{"decoder_width": 256, "decoder_activation": "gelu", "epochs": 106.2}
Rows from block 3 of the audio encoder, named by matrix and row number. Rows with one number belong to one channel. Each number is 128 + 24 x the weight over its row's rms, rounded and kept within 0 to 255. All counts start at 0. After the name is the row's rms in percent of the matrix's.
# filt: filter width-3 conv, dilation 8 (encoder.blocks.3.filt.weight, 192x192x3), inputs 96-127, a 3 kernel for each
# gate: gate width-3 conv, dilation 8 (encoder.blocks.3.gate.weight, 192x192x3), inputs 96-127, a 3 kernel for each
filt.14 098 [152 146 141 120 116 146 151 152 150 131 130 180 136 154  83 126 152 144 131 164  89 118 122  97 122 135 126 147 172 134 138 128 126 144 131 146 165 107 109 129 168 112 128 116 154 131 119 135 121 136 128 170 147 125 129 121  77 154 135  92 132 119 115 139 123 119 196 145 121 122 146 154 151 124 155  98 120 142 134 131 139 149 132 118 146 107 152 127 115 103  94 102 126 138 148 120]
gate.14 103 [125 135  99 164 141 120  72 136 114  80 153 129 157 117 115 129 139  91 144  95 136 102  65 122 111 131 123  88 132 159 129 118 145 127 120 124 143 150 115 140  96 125 181  95 146 134  99 109  96 119  94 130 118 165 146 142 120 117 132 139  99 139  84 150 147 149 144  88 151 154 141 156 108 154 136 106 153 147 162 140 143  97 153 132 149 103 137 113  80 103 132 148  86  92 112 119]
filt.15 100 [ 96 116 124  79 154 166 108 115 134  93 135  98 121 111 109 150 123 128 103 122 105 105 117 139  87 145 126 114 147 145 129 126 147 142 133 146 103 156  89 138 116 105 174 104 114 124 137 120  95 145 149 124  93  91 131 105 117 103 140 145 119  98 105 149 114 138 130 152 115  87 115 139  99 113 113 126 157 140 138 164 119 132 152 144 128 111 132 113 152 116 112 133 123 121 108 103]
gate.15 098 [116 130 135 131 113 122  88 115 127 109 117 165 116  93 148 147 122 169 101  90 179 170 104 146 128  85 124 109 139 118 134 113 146 132 112 137 133 147 164 143 107 129 143 144 172 125 174 105 149 119 137 134 153 151 111  81 123 100 124 122 140 114 138 130 100 158 182 163 121 143  86 134 167 167 148  97 160 149 162 160 124 108 108 130 115  78 124  93 140  67 157 145 103 111 127 131]
filt.16 101 [ 92 105 119 142 115 162 126 144 118 100 128 104 165 126 168 112 125 117 103 143 139  88 127 126 129 145  79 170 144 145 127 104 115 132  68  99  97 128 122 109 126 119 143 100 127 103 150  94 119 152  96  76  96 123 145  84  97 129 123 140 136 159 102  81 149 149 139 138 171 158 191 155 175 135 110 131 121 132 130 132 176 113 101 160 127 146 122  91  93 135 131 133 129 130 112 125]
gate.16 096 [113 150 173 130 158 133 147 102 130 130  95 158  86 127 134 145 128  93 131 118 138 135 169 139 139 113 138 131 147 122 139 137 159 154 139  89 146 141 138 185 160 144 150 151 130 139 124 127 135 130 144 125 101 141 164 113 158 172 176 112 115 121  98 108 131 141  99  83 144  90 156 108 157 154 134 151 121 144 123 149 131 143 163 131 120 114 125 121 147 121 159 123 110 140 146 108]
filt.17 103 [119 128 102 122 163 146 142 162  69  99 138 138 118 106 128 124 154 144 114 138 147 119 151 169 134 111 114  78 102 113 165 155 133 106 106  99 124 131 113 128 163 120  95 133 106  86 125 123 130 157 125 134 142 138 110 120 114 116 206  89  97  91 122 143 154 134 145 114 174 152 167 100  39 106 128 107 131 105 122  87 119  84 104 127 133 125 121 137 141 138 123 112 132 120 171 114]
gate.17 102 [ 77 139  90 133 141  97 107 149 102 129 141 158 163 132  85 107 172 124 134 115 149 147 148 119 111 125 121 128 124 121 123 191 112 145 105 141 132 166 129  90  86 151 146 149 153 148 123 163 109 142 140 109  76 156 147 128 114 107 148 107 104 134 133 147 121 133 140 135 174 104 135 123 113 164 103 121 170 126 138  92 148 127 134 112 119 131 139 108 130 124 128  76 108 144  96 139]
filt.18 098 [165  61 137  84 111 129 116 118 147 126 119 151 132 131 109 162 145 145 100  94 107 121 121 129 164 122 114 115 111 134 118 160 129 109  69  93  98 126 106 167 156 146 103 139  92 132 148 164 126  93 146 124 131 156 111 132  91 133 140 126 120 110 135 149 119 135 104 160 114 144 140  88 189 141 166 117 147 143 110 116 110  94 127  94 152 122 148  99 103  81 120 139 134  98 123 185]
gate.18 098 [106 126  82 140 126 158 127 133 120 130 109 185 131 180  88 136 124 105 173 157 126 161 166 152 144 104 137 119 134 157 139 134 160 106 128 128 105 120 111  91 179 117 150 131 133 102 122 126 136 126 175 102  93 149 129 112 154 140 110 163 141 104 109 110 131 157 160 148 136 149 129 123 142 108 136 118 134 169 139 149 137 126 128 165 118 117 146  48 165 128 100 103 117  81 162 165]
filt.19 100 [133 128 110 122 121 116 161 161 123 130 148 133 142 114 127 116 148 160 106 130 143 155  97 168 143 128 125 116 117 140 119 119 120 120 153 120 129 137 117 141 170 136 143  68 107 146 117 124 143 119 129 125 131 109  99 105 136 160 116 167 136 158 102 148 146 137 139 111 121 129  84 131 135  93 191 165 127 121 118 119 129 135 153 167 163 154 151 140 161 127 123 155 141 136 164 142]
gate.19 102 [138 112 144 129 147 137 143 125 141 181 164 134 116 173 111 127 146 125 152 111 179 163 148 190 125 169 117 142 141 104 135 163 116 106 105 115 143 130 123 141 128 128 143 134 141 105 146  94 136  92 200 115 159 147 103 149 141 137 168 148 125 155 114 145 161 132  86 139  93 130 138 115 129 119 125 127 139 114 119 126 121 121 148 137 125 112 125 137 173 173 116 118 125 110 125 160]
filt.20 102 [ 96 134 131 160 191 107 116 148 104 190 101 151 132 159 120 110 147 139 134 138 122 118 158 147 113 119 107 172 129 167 167 122 116 128 141 113 142 103 117 126  96 145 179 129 136 139 115 127 120 102 161 151  71 147 129 127 118 148 140 118 162 133 122 140 108 126 134 115 163 138  94 158 106 116 125 123 102 151 120 108 100 140 115 183 134 141 141 156 176  93 147 106 111 148 102 142]
gate.20 097 [148 137 172 137 145 147 135 104 103 111 138 127  97  65 136 151 137 141 110  84 144 115 146 123 141 161 176  93 116 163 122 147 121 116 166 147  85 116  97 116 157 123 180 138 102 126 128 134 134 168  92 122 130 140 125 116 162 124 161 114 134 126 156 152  78 105 137 150 151 114 155 140  94 138 142 118 132 121 104 121 141 116  94 101 135 102 153 144  89 120 107 171  87 133  95  91]
filt.21 099 [137 140 117 137 157 163 109 154  83 138 138 124 147 149 189 109 134 105 107 144 144 116 115 141 107 121 101  88 190 132 155 135  88 106 125 125 155 154 130 129 191  95 123 134 126 106 111 109  83  71  82 121 170 108 104 135 104 140 149 132 103 148 127 115 125  99 132 104 120 130 135 123 144 160 100 168 104 114 125 152 121  80  85 100 120 147 113 130 150 182 119  93 139  96 159 116]
gate.21 098 [110 153 128 192 165 121  86 131  93 140 139 156 118 125 154 120  95  88 156 134 129 129 126 111 114 136 136 112 131 164 118  95 160  92 107 105 153 103 137 163 137 154 147 122 130 173 116 149 123 117 130 138 124 125 166 124 119 126 135 115 114 134 163 163 137 149 148 129 162 168 144 138 138 164 121 134 151 148  92 118 138 125 105 114 131 129 122 113 177 111 133 142 117 113 124 124]
filt.22 103 [125 181 143  99  97 149  80 144 151 130 112 109 112 129 121 153 150 108 110 138 122 126 129 163 112 178 113 147 149 151 148 129 140 119 136 133 132 113 156 152 166 130  78 145 137 129 158 119  73 146 133  99 141 130 134 161 122 172 148 140 112 129 160 154 129 107 140 142 179  75 131 111 140 106 163 117 128 124 152 137 184 149 181 160 109 125 114 137  95  88 160 122 155 122  88 124]
gate.22 099 [160 138  96 139 129 102 160 114 155 116 152 149 130 115 126 129 125 145 133 131 120 145 130  88  86 127 116 131 153 109 117 130 180  96 147 105 108 146 116 136 106 130 158 146 185 122 104  95 102 117 126  91 179 169 113  78 162  75 114 124 118 147 144 123 172 116 158 141 139 176 150 155 132  83 130 157 107 124 131 155 104 136 145  77 121 131 107  94 152 112 106  90 129 148  87 118]
filt.23 101 [153 123  94 147 169  93  97 188 138 131 102  83 145 142 144 151  73 106 130 121 128 123 148 135 139 143 134 106 168 139 121  85 103 151 112 174 141 133 161 129  92 114 141 124 126 136 150  94 123 174 116 115 124 116 121 153 111 153 133  53 122 114 114 111 157 145 155 112 157 120 116 138 155  87 100 106 144 103  78 117 118 156 124  99 141 133 141 126 126 117 149 118 157 130 162 139]
gate.23 103 [135 145 134 127  92 170 173 124 120 114 119 144  85 144 125 118 106 120  98 129 178 139 141  99 138 118 131 120 129 107 117 107 119 125 132 147 164 128 171 139 105 112 183  92 145  90 122 144  89 137 120 144 124 116 138 190  91 108  85 110 114 127 116 163 133  95 164 132 112 117 119  94 177 107 120 124 145 114 133 139 116 132 167 167 124 105  91  94 130 158 133 128 161 134 194 135]
filt.24 104 [146 118 160 179 117 154  69 127 118 166 158 141 155 103 120 148 101 157 153 112 174 135 131 150 146 127  93 127 143 164 149  88 147 197 130 135 133  95  90 131 112  89 160 115 112 133 135 128 112 152  89  99 157 157 128 142 154 146 169 186 119 124 117 113 127 145 126 152 146  85 179 147 133 155 170 108 126  97 123  98 137 101 126 122 124  99  91  80 166 106 173 136 146  85 130 139]
gate.24 096 [ 97 137  94  89  81 129 177 124 153 148  96 137 110  83 133 133 151 113  95 128 132  93 117 102 148 112 106 146  91 130 124 163 120  90 151  85 101 163 150 150 112 102  78 105 146 130  91 143 127 129 155  88 145 108 134 135  90 172 144 159 113 148 117 129 172 126  83 129 128 117 101 135 113 178 116 152 120 140 111 132 132 116 116 130 124  96 144  87  78 127 127 129 108 108 129 126]
filt.25 102 [ 76 117 158 108 190 138 127 114 113 100  86 142 123 135 130 106 151 149 113 137 155  95 127 161 136 154 139 151  90 119 144 125 159 124 120 105  98 136 122 115 121 120 103 145 137 118 143 125 119 144  93 148 139  91 141 145 139 125 117 145 134 160 143 167 142 120 126 105 112 122 101 146 111 127 147 108  87  96 110  99 117  83 141 143 124 147 109 120 198 136  93 125 128  84 130 119]
gate.25 092 [185 123 103 124 145 124  90  94 133 111 142 160  81 139 129 145 122 133 181 153 129 152 123 108 154 101 117 116 114 101 132 114 158 133 137 114 139 122 134 147 159 137 115  97 143 121  81 130 141 100  96  51 149 114 144 101 146  96 167 126  98 121 109 126 116 124 128  96 152  93 168 112 131 174 155  96  73 131 110 157 151 122 115 120 117 146 114 100 109 105 132 117 129 128 119 181]
filt.26 099 [126  91 136 170 158 115 117  91 101 142 132 147 100 144 108 172 154 112  87 121 146 135 130 101 112 142 138 107 130 154 128 117 122  94 139 133 114 113 155 126 122 107 119 176 118 173  89 144 109 172 138 148 137  90 131 145 119 147  70 107 118  84 115 140 159 132 124 133  98  94 163 120 147 172 150 138 115 157 102  88 148 117 165 118 117  86 132 117 126 130 156 139 126  82 135 185]
gate.26 097 [ 98 156 137  92 146 125 115  98 124 121 123 121 147 116 116 116  50 145 147 132 100 142 145 132 109 122 130 122 120 126 146 119 128 129 161 144 112 167 133 111 119 144 186 107 188 114 128  95 141  84 128 111 150 132 132 146 104 100 144 126 110 141 112 120 119 119 148 120 122 153 140 149 146 145 161 157  91 107 118 136 116 146 119 142 114 108 137 124 142 149  86  79 124 142 152  67]
filt.27 098 [132 128 132 122 116 159 140 155 130 124 126 160 122 112 109 108 125 127  92 164 139 125 164 115 110 137 158 161 163 107 134 142 103 134 128 147 173 160 112  90 176 108  86 166 138 177  92 135 108 168 135 119 156 103 113 128 137 131 131 171 121  67 125 145 140 123 135 128 126 146 129 146 155 152 111 134 119 159 160 163  83 164 148  79 163 131 101 138  94 158 123 137 143 138 159  83]
gate.27 105 [131 193 163 163 100 125 139  86  78 111 168 158 133 164 103  81 150 133 138 131 129 124 113  95 125 128 151 108 139 132 121 155 119 125  84 132 157 134  93 141 106 124 149 142 164 136 134 144 147 100 116 154 118 124 123 106 111 112 107 122 144 139 115 144 172 141  96 126 120 165 123 166 135 134 112 139 130 135 158 117 149 148 100 118 115 157 126 122  98 117 115  91 118 136 177 135]
filt.28 101 [115 115  87 140 119 130 120 101 130 140 135 160  79 138 134  99 127 122  79 115 141 119 146 145 156 160 145  98 143 150 143 102 123 118 143  95 168  83 105 109 108 132 133 116 114  99 115 101 126 124  95 179 178 135 131 110 144 146 130 166 109 136 122  97  96  88 156 140  99 136 105 118 156 107 139 109 138 122 141 168 144 116 144 177 131 141 127 162 147 155 173 126 157 136 144 148]
gate.28 102 [139 170  71 110 134 117  58 174  93 120 150 149 100 166 137 123 111  95 138 100 150 117 148 123 106 150 142 110 114 129 130 134 166 140 191 126 109 127  85 150 146 120 161 144 117 115 118 106 104 114 143 136 169 127 159 144 117  98 134 149 130 158 111  96 109 109 136 132 121 128 116 171  92 121 136 124 147 125 103 145 112 173 110 159 109 170 123 112 179 149 100 174 142 142 132 111]
filt.29 106 [102  95 150 101 122 119 117 121 139 138 135  75  96  92 159 152 159 119 135 124 105 137 108 123 136 147  93 122  89 106 144 116 116 103 114 141 135 144 105 130 164 116 163 111 179 127 101 101 115 144 110  99 118 107 124  78 108  83 140 112 109 103 109 163 122  95 128 150 163 165 156 146 139 103 139 136 141 140 153 128 120 147  82 139 146 114 140 105 127 160 115 168 125 134 136  95]
gate.29 103 [192 122 146 151 157  72 130 179  84 132  81 116 125 165 160 160 131 129 116  99 114 149 100 124 134 163 129  79 110 152 138 158 144 119 131 121 110 123 139 113 112 174 148 123  99 150 123 149 131 104  81 143 214 137 140 139 158 146  96 132 103 144 131  98 147 139 133 140 131 162 146 131 120 130 147 124  88 133  88 147 115 163 110 146 141 155 124 122 104 155 168  74  83 102 158 147]
filt.30 094 [ 94 138 126 149 138 166 119 139 100 113 147 135 139 102 152 138 135 153 138 151  78 142 133 142 142 105 120 126 194  99 159 143 171 103 150 154 123 134 166 185 157 166 130 130 114 126 153  86 128 153 153 120 143 126  79  97 123 147 161 122 137 107 135 125 157 146 100 107 125 118 136  94 157 138 122 139 151 147 148 135 105  98 134 150 150 184 173  70 106 146 130  96  67 152 120 138]
gate.30 099 [107 115 139  79 151 107 104 111 100 107 123 164 150 127 121 136 148 152 145 144 113 126 149 169 104 151  93  94 129 144 195  91 122 148 126  72 127 137 169  79  96  93 155 119 124 140 140 141 156  84 139 140 143 124 180 159 138 108  69 145 118 149  92 121 102 112 153 128 129 135 147 163 144 121 178 120 118 162 128  98  95 139 123 127 143  93 104 149  98 122 108 116 117 135 117  92]
filt.31 101 [121 175 101 122 105 142 134 114 151 145 101 125 117 135 115 131 135 134 141 100 158 131 123  93 166 149 120 169 108 136 107 121 126 125 128 186 156 111 148 118 140 163 136 142 129 124  98 148 160 123 125 132 137 135 149 120 114 135 107 155 101 139 101 101 100 129 107 140 101 153 125 158 130 163 118 105 108 139 115 152 161 118 116 111 128 121 135 120 121 143 109 126 141 112 129  96]
gate.31 100 [135 151 114 144 180 142 113  68 125 155 148 138 132 127 128 126 130 114 134 126 149 107 156 141 142 141 130 132 145 102 135 102 118 155 121 134 131 148 146 114  95 151  93 130 130 127 108 119  98 115  63 156  61 112 102 113  73 133 143 125 115  88 131 142 139  79 118 131 166  93  93 138  92 164 130  93 153  98 143 117 173  95 126 159  97 129  95  98  77 123 107 153 109 134 129 161]
filt.32 099 [123 130 178 173 158  86 118 103 119 141  97 130 134 137 142 125  95 103 115 113 141 163 136 116 147 130 109 155 131 106 113 134  96 109 142 121 145 133 101 103 157 131  88 147 103 134  98  98 123 111 100 112 171 119 109 152 118 147 143 108 109 172 141  98 127 159 147 196 166 142 136 117  88 177 126 108 148 158  98 112 128 126 172 136 128 171 155 141 148  90 152 124 122 174 139 130]
gate.32 103 [159 124 118 116 146 176 103  69 129  98 119 129 114 122 108 122 117 172 128 144 141 157 126  98 160 148 132 124  91 126 143 113 149 120 108 142 161 158 165  99 152  97 154 152 118 108 149 100 164 107 149 132 135 141 118 170 133 113 109 130 122 139 127  92 125 124 150 133 122 121 131 152 150 160 108  85 148 110 128 155 127 145  82 183 114 136 123 123 141 106 142 189 121 120 176 176]
filt.33 097 [145 116 115 108 156 149  97 109  85  82 105  99 137  79 129 126 118 178 142 149 159 136 128 136  89 162 118 144 139 118 132 145 120  86 100  92 178 123 143  96 150 124 111 139 131 149  87 126 124 129 110 112 130  92 139 136 144  93 178 144 151 148 176 169 101 126 148 145 169 146 133 151 136 100 123 150  94 146 112 109 134 153  94 115 177 128 169 135 167 108 143 126 147 155 107 152]
gate.33 095 [135 157 149  97 166  96  90 113 140 129 191 137 129 148 156 139 115 128 119 171 154 123 136 130 101 148 124 140 117 163 115 122 172 145 115 103 138 145 114  93 112 126 144  64 129 119 106  90 141 150 101 118 154 138 144 114 112 126 112 108 121 131 108 127 122 116 135 135 190 104 128 119 137 149 171 174 143 121 103 116 158 139 133 112 121 148  83 132 167 107 114 145 160 136 133 105]
filt.34 097 [ 81 181 134 103 152 132  79 206 153 138 133 100 107 123 125 170 118 157 157 125 129 153 118 138 124 115 136 129 141 122 114 123 148 129 103 159 123 151 120 133 153 126 131  89 139 158 155 105 156 129 161 104 154  86 124 176 142 137 133 170 122 151 112 158 137 105 108 147 151 147 111 101 115 160 140 152 144 139 110  96 118 108 143 166 163 114 152  84  96 167 127  90 119 114 120 160]
gate.34 097 [161 153 141 130 119 134 123  91 131  96 187 126 120 143 123 118 107 136 102 145 146 108 151 125 123 166 138 106 160 127 133 128 147 179 135 123 115 141 143  87 169 145 169  76 163 167 115 127 145 126 120 135 131 125 144 158 141 127 130 150 119 124  72 111 112 114 135 110 169 147 119 113 127 112 127 109 156 130 101 125 145 137 130 135 134 109 139 128 117 136 119 176 128 118 151 120]
filt.35 102 [135 130 136 111  74 130 115 127 150 101 129 116  85  93 135 118 113 106 178 111 154 108 119 129  81  90 120 130 122 134 133  89 136 106 119 141 161 121  96 136 133 102 183 130  62 113 125 115  95 131 149 105 134 116 145 122 133 106 121 151 132 130 157 124  94  93 149 159 128  99 153 116 145  98 110 154 130 140 109 161 150 133  97 132 136 100 143 119 127 133 146 163 106 135  84 152]
gate.35 099 [154 162 114  98 165 131 123 115 114 155 135 125  99 120 139 135 122 137 129  86 163 122 122 146 143 116 100 120 131 153  92  93 123 115 132 152 115 139 115 143 149 163 143  76 127 111 127 102 125 110  83 108 153 146 123 162  86 137  93 101 162 133 107 161 151 116 129 163 165 133 123 140 102 124 132 118 106 146 132 125 133 142 140 108 110 126  79  76 180  87 162 148 157 146 138 124]
filt.36 098 [117 119 144 118  88 131 122 122 140 103  99 147 147  88 123 139 141 125  93  75 123 168 112 138 117 107 135 104  98 142 129 142 168 116  94 117 135 108 110 124 106  90 131 152 107 133 136 129 103 137  99  97  93 126 147 136 132 106 101 149 141  92 141 150 113 114 110 151 177 137 106 144 129  89 148 117 150 153 127  99 109  91 133  73 110 105 164 119 164 217 134 118 112 132  90 149]
gate.36 103 [136 184 113 149 171 142 115 103 104 145 169 104 135 102 144 122 169  71 141  93 165 120 131 164 139 103 157 159 109 143 109 103 127 131 115 128 132 131 125 140 172 146 103 126 126 124 128 119 110 127 121 149 126 117 129 112 138 143 148 142 121  90 157 129  91 117 129 163  94  86 129 143 147 150 111 133 143 106 102 157 121 132 156 132 155 131  46 107  62  99 130 130 150 136  95 107]
filt.37 100 [119 169 135 108 150 125  96 163 105 143 171 120 110 104 107 104 117 114 132 124  96 129 137 136 136 161 116 164 119 134 164 119 117 111 135 119 137 146 118 123  92 133  81 120  87 121 137 115  92  97 132 135 151 150 113  78 152 124 176 146 152  89 143 147 111  98 165  96 138 179  99 114  91 120 175 140 117 161 126 146 119  91 134 165 170  96 124 117 151 125 108 135 147  86 146 171]
gate.37 099 [163 136 128 117 136  97 163  87  90 138 173 133 141 100 146  90  93 132 136 148 127 110 113 124 127 159 129 127 160 101 119 115 135 133 121 117 111 151 164 101 100 155 118 152 184 126 111 163  90 123  78 144 143 116 131 126 145 162 123 103 115 108 125  62  98 173 136 118 135 100 179 163 132 137 103 110 119 107 122 144 153 158 165  93 151 114  82 128 128 156 137 112 143 159 110 136]
filt.38 105 [108  70  68 127 125 182 116  93 105 131  91 139  93  91 132 113 126 108 137 152 149 109 118 129 148 137 131 177 110 132 134 120 133 141 102 116 125 154 135 102 129  95 102 159  98 160 124 112 142 101 140 131 107 122 111  82  99 115 119 133 147 147  92 152 188 139  91 154  91 123 119 117 117 161  69 148 152 158 143 122 123 112 187 116 138 101 101  86 108 145  66 132 155 130 121  96]
gate.38 103 [149 160 143 123 140 121  91 117 113 128 149 135 107  86 155 179 154 132 109 118 134 132 106 126 140 145 124 123  64 129 100 164 122 171 137 151 122 115 146 142 111 107  94 147 139 172 112 103 113 168 134 100 117  83 153 144 134 170 136 146 149 125 130 128 128 106 106 122 100 154 136 149 124 142 144 148 136 132 132  90 141 132 121  66  80 116 109 121 111 114 171 159 164 124 146 118]
filt.39 096 [141 153 158 175 144 103 134 143 159 156 141 177 117 147 114 138 157  98 152 134 147 161 110 103 155 134 178 113 125 178 114 140 124 126 119 142 103 101 111 157 160 138 152 141 114 136 115 128 136 165 107 122 111 187 115 104 125 135 130 166 129 133 154 111 145 130 101 131 136 127 133 107 141 106 140  95 125 141 138 115 131 139  92 138 115 117 120 150 128 129 161 171 100  99 134 153]
gate.39 096 [129  97 112 143 112  98  94  99 123 121 141 102 101  66 122 112 139 176 153 173 119 122 121  95  95 155 121 136 101 153 120 119 131 126 211 166 194 121 149 101 151  76 131 122 107 127 130 120 126 129 106 129 121 150  97 131 133 132 166 161 128 112 121 128 147 135  85 151 140 128 132 106 148 160  94 135 127 127 151  98 140 132 147 140 105 121 143  97  95 135 114 136 177 103 123 142]
filt.40 102 [141 134 189 176 103 195 111 122 151 142 162 141 103 162 159 135 103 150 173 165 127  79 124 163 157 129 161 121 141 110  94 137 137 117 129  93 137 152 136 126 128 135  72 133 146 131 125 114 121 156 132 178 129 120 145 136 105  97 125 166 136 169 121  78 150 128 138 131 106 165 146 119 111 108 126 108 111 146 154 116  90 170 132 132  95 117 118 150 119 143 163 174 129 173 105 113]
gate.40 101 [135 142 126 123 106 156 136 117 127  70 141 124 120 121 147 162  98 165 124 123 177 124 123 134 102 116 177 123 103  94 157 148 158 109 108 114 128 141 156  96 131 152 116 160 169 146  83 109  83 135 123 125 141 115  86 144  91 119 154 156 140 102 122 150 117 131 139 108 120 137 119 116 114 150 155 130 121 132 138 155 140 133 150 127 165 127 132 116 114 115 117 148 154 128 127 108]
filt.41 104 [100  80 148 150 112 116  89  82  86 132 129 103 145  94 150 137 151 108 107 143 128 131 150  88 165 136 107 115 161  80 151 118  88 123 109 160 140 137 152 110 138 147 153 149 127 148  85  98 125 130 102 148 142 167 127 124 151 112 118 120 137 134 117 146 154 127 164 119 154 113 100 158 144  61  96  97 133 134 134 140 111 163 119 160 103 111 136 140 120 123 122 131 158 150 118 156]
gate.41 100 [150 162 168 126 101 141 119 147  82 111 143 102 132  81 176 100 140 123 166  82 114 148 153 149 139 134  93 102 106  67 147  98 107 115 107  97 143 117 144 115 138 140 144 120  94 112 114 142 101 109 134 148 123 138 130 120 101 176 137  99 129 123 133 131 130 141 129 161 129 139 107 140 143 129 182 117 113 117 111 125 140 113 106 133 103  93 124 125 139  83 109 142 104 133  83 135]
filt.42 101 [101 179 140 143 115 139 133  72 149 152 124  93 147 136  94 153  92 117 153 110 137  98 118 140 150 104 125 140 118  99 100 143 104 124 113 146 126  98 130 113 172 150 122 102 123 135 141  87  83 130 119 112 132 117 105 182 148  90 102  90 124 160 100 135 115 115 124 133 128 138 100 100 133  57 114 113 133  91 143 136 107 144 146 125  86 170 114 116 120 125 159 144 113 110 156 109]
gate.42 103 [122 134 132 157 100  68 151 130 105 151  76 129 113 111  94 101 126 118 119 113 156 104 168 105 151 106 107 139 163 156 123 147 103 121 139 124 125 170 116 139 137 131  86 149 113 126 158 148 128 117  96 135 139  97 112  95 100 106 177 126 159 151 132 122 157 145 101  99 147 127 123 126 140 137 152 123 143 163 123 178 162 121 177 119 135 190 118 141 120 144  81  70 111 149 147  86]
filt.43 100 [124 112 128 150 105 163 101 129 162 115 159 128 133 152 129 131 122 175 159 182 137  96 139 101 114 156 119 123 138 147 123 141 125 139 138 114 114 117  80 137 158 169 130 156 132 118 121 141 146  81 125 120 142 123 147 138 108  95 129 147 134 134 170 136 122 139  73 143 133 148 135  83 109 164 109 105 115 123 128 106 142 152 168 193 111 157 147  83 159  71 120 149  88  98 138 119]
gate.43 097 [105 177 169 118 135 112  88  85 114 116 123  78 136 124  93 138 129 118 167 121 142 154  89  96 148 133 136 141  64 138 151 141  99 104 114 103 129 124 112 161  99 153 110 137 131 119 142 167 110 129  95 141 172 141 131 170 182 160 123 146 141 124 120 149 136 132 144 160 211 121 149 110 119 176 163 144 119 131 127 127 100  85 120 130 166 123 134 146 114 156 144 157 103 162 155  99]
filt.44 103 [131 118 124 132 154 163 146 143 171 129 139 120 149  94 153 124 155 135 150  97 147 134 136  97 151 124 100 143 132 125 111 148 151 134  98 107 109 125 164 150 113 172 101 115 129 138 122 146 110 137 108 169 151 123 142 125 106 187 102 134 110 135 138 124 145  98 122  97 139  97 140 112 167 119 130 130 113 120 114 132 109 121 124  94 147 134 122 121 108 123  82  92 110 127 110 122]
gate.44 099 [101  61 108 126 124  93 125 105 105 122 115 121 107 147 120 123 115 145 148 102 127 118 110 119 184 100 115 150 147 131 124  98 106 112 157 110 113 146 115 125 142 122 133 177 137 143 138 172  70 141 107 100 160 123 125 134 162 112 119 150 135 165 127 135 162 167 147 122 155 115 132 119 129 141 112 115 117 144 116 151 132  75 142  79 147  90 133 175 124 165 103 157 125  88 121 160]
filt.45 102 [118 162 122 118 153 134 167  93 148 147 159 127 128 124 118 131 114 113 125 166 170 144 128 125 139 159 121 131 141 115 163 134 127 142 118 144 139 156 147  84 152 142 134 116 133 123 185 122 106  95 109  92 130 162 124 144 186 111 150  68 149 118 149 151 118 124 156 123 173 134 100 128 126 145 134 112 114 146 112 117 108 117 163  95 116 123 150 104 138 156  64 122 138 102 156 137]
gate.45 099 [184 151 145 160 125 139 101 144 135 126 124 124 145 137 128 132 110 116 119 175 101 134 108 101 106  88 105  84 111 124 177 161 123 175 173 141 136 101 142 158 161 120 129 169 167  91 122 105  73  78 150 106 122 157 106 119 113 126 114  60 112 121 131 114 127 116 157 164 175 120  95 131 119  87 124 122 154  80 142 134 129  90  74 140 125 125 130 147 101 119 133 157 168 170 145 145]
filt.46 102 [169 133 118 110 171 143 141 155 139 176 155 149 154 103 155 133  97 118  99 127 123 120 145 128  94 131 117  72 171 114 117 113 139 138 146 133 136 132 126 130 105 115 135 119 123 120 117 108 112  86 112 128 144 117 132 184 165  88 120 132 117 158 142 111 105 123 119 136 104 159 142 105 140 184 133 137 151 136 126 130 123 136 109 129 100 170 167 126 136 129 178  98 122 142 137 124]
gate.46 104 [122 146 102 143 115  85 190 118  47 113 147 166 148 119 176 122 128 134 101 122 119 118 133 122 113 147 118 173 147 143 146 110 127 142 132 110 139 156  91 142 125 133  95 188 103 157  95 138 142  64 114 146 107 145 124 106 110 138 144 106 148 134 121 136 127 119 125 117 132 126 149 113  99 132 129 120 150 129 158  96 160 174 144 184 141 105 149 125 137 113  66 121 125 115 108 130]
filt.47 096 [150  89 128  96 112 139 149 122 145 123  92 101 117 137 112 127 120 124 146 125  91 122 160 135 157 129 141 145 117 203 161 129 129 140 106 127 104  97 141 134 177 114 123 143 120 133 116 142 130 125 121 134 163 190 130 103 138 160 125 111 103 102 134 162 167 164 122 121  74  91 138  86 147 132 114 130 102 135 161 143 127 111 152 134 119  92 160 125 119 162  74 139 167 121  54 118]
gate.47 100 [ 95 176 112 125  78  90 101 110 119 132 148  86 109  90 109  95 156 120 167 181 148 119 128 108 188 149 114 160 153 114 164 146 117 138 131 133 173 163 109  82 122 149 126  99  88 153 144 131 144  97 109 146 166 130 105 137 139 116  92 142 134 115 123 127 138 176 107  69 125 108  96 105 127 148  74 136 117 114 135 123 131 103 114 130 133 105 112 130  87 143 113 136 164 142 103 155]
filt.48 103 [126 140 113 106 156 150 118  65  91 145 132 144 106 154 151 161 162 142 107 156 121 123 144 115 110 137 110  94 103 114 132 185 123 140  66  75 128 137 122 132 101 168  92 112  96 142  78 183 121 140 107  99 103  67 132 109 121 156 132 107 144 140  69 136 116 135 138 155 139 124 149 153 123 105 131 122 134 141 120 110 111 135 148 129 129 106 127 136 119  93 112 136 169  85 119 130]
gate.48 097 [131 162  86 132 104 141 107  96 118 130 148 139 109 108 143 128 121 118  99  91 120 144 174 119  97 135 142 168 103 119 103 152 161 141  79  77 144 121 110 155 105 145 136 105  82 159 140 107 107 153 138 143 165 134 156 151 104 129 140 128 132 178 134 144 134 132 142 134 140 112 121 110 160 136 140 117 107 147 105 129 149 151 172 119 145 154  97  94 122 124 132 137 101 126 120  97]
filt.49 100 [109 140 169 142 188 137 163 122 158 106 153 118 143 132 111 102 167 134 139 130 181  96 151 183 119 147 159 111 170 135 102 159 106 100 134 170 136 111 162 110 134 126 152  91 126 134 129 115 143 144 151  96  94 158 147 122 106 148 168 150 123 135 137 127 134 111 157 139 109 120 109 101 141 142 109 148 146 109 108 126 108 132 155 131 126 149 159 132 135  95 117  92 161 148 104 150]
gate.49 100 [166 121 142 157 100  89  84 101 106  83 137 162 104 130 113 105 122 135 115 130 119 131 128 149 103 149 150 138 169 112 135 120  78 127 136 143  91 100 112 145 126 141 136  93  99 161 101 141  90 101 111 127 107 110 114 123 130 144 123 163  99  99  94 154 146 103 115 125 154 147  83 110 155 169 131 137 114 128 138 128 136 119 124 112 152 110 130 122  95  95 113 104 114  91  92 107]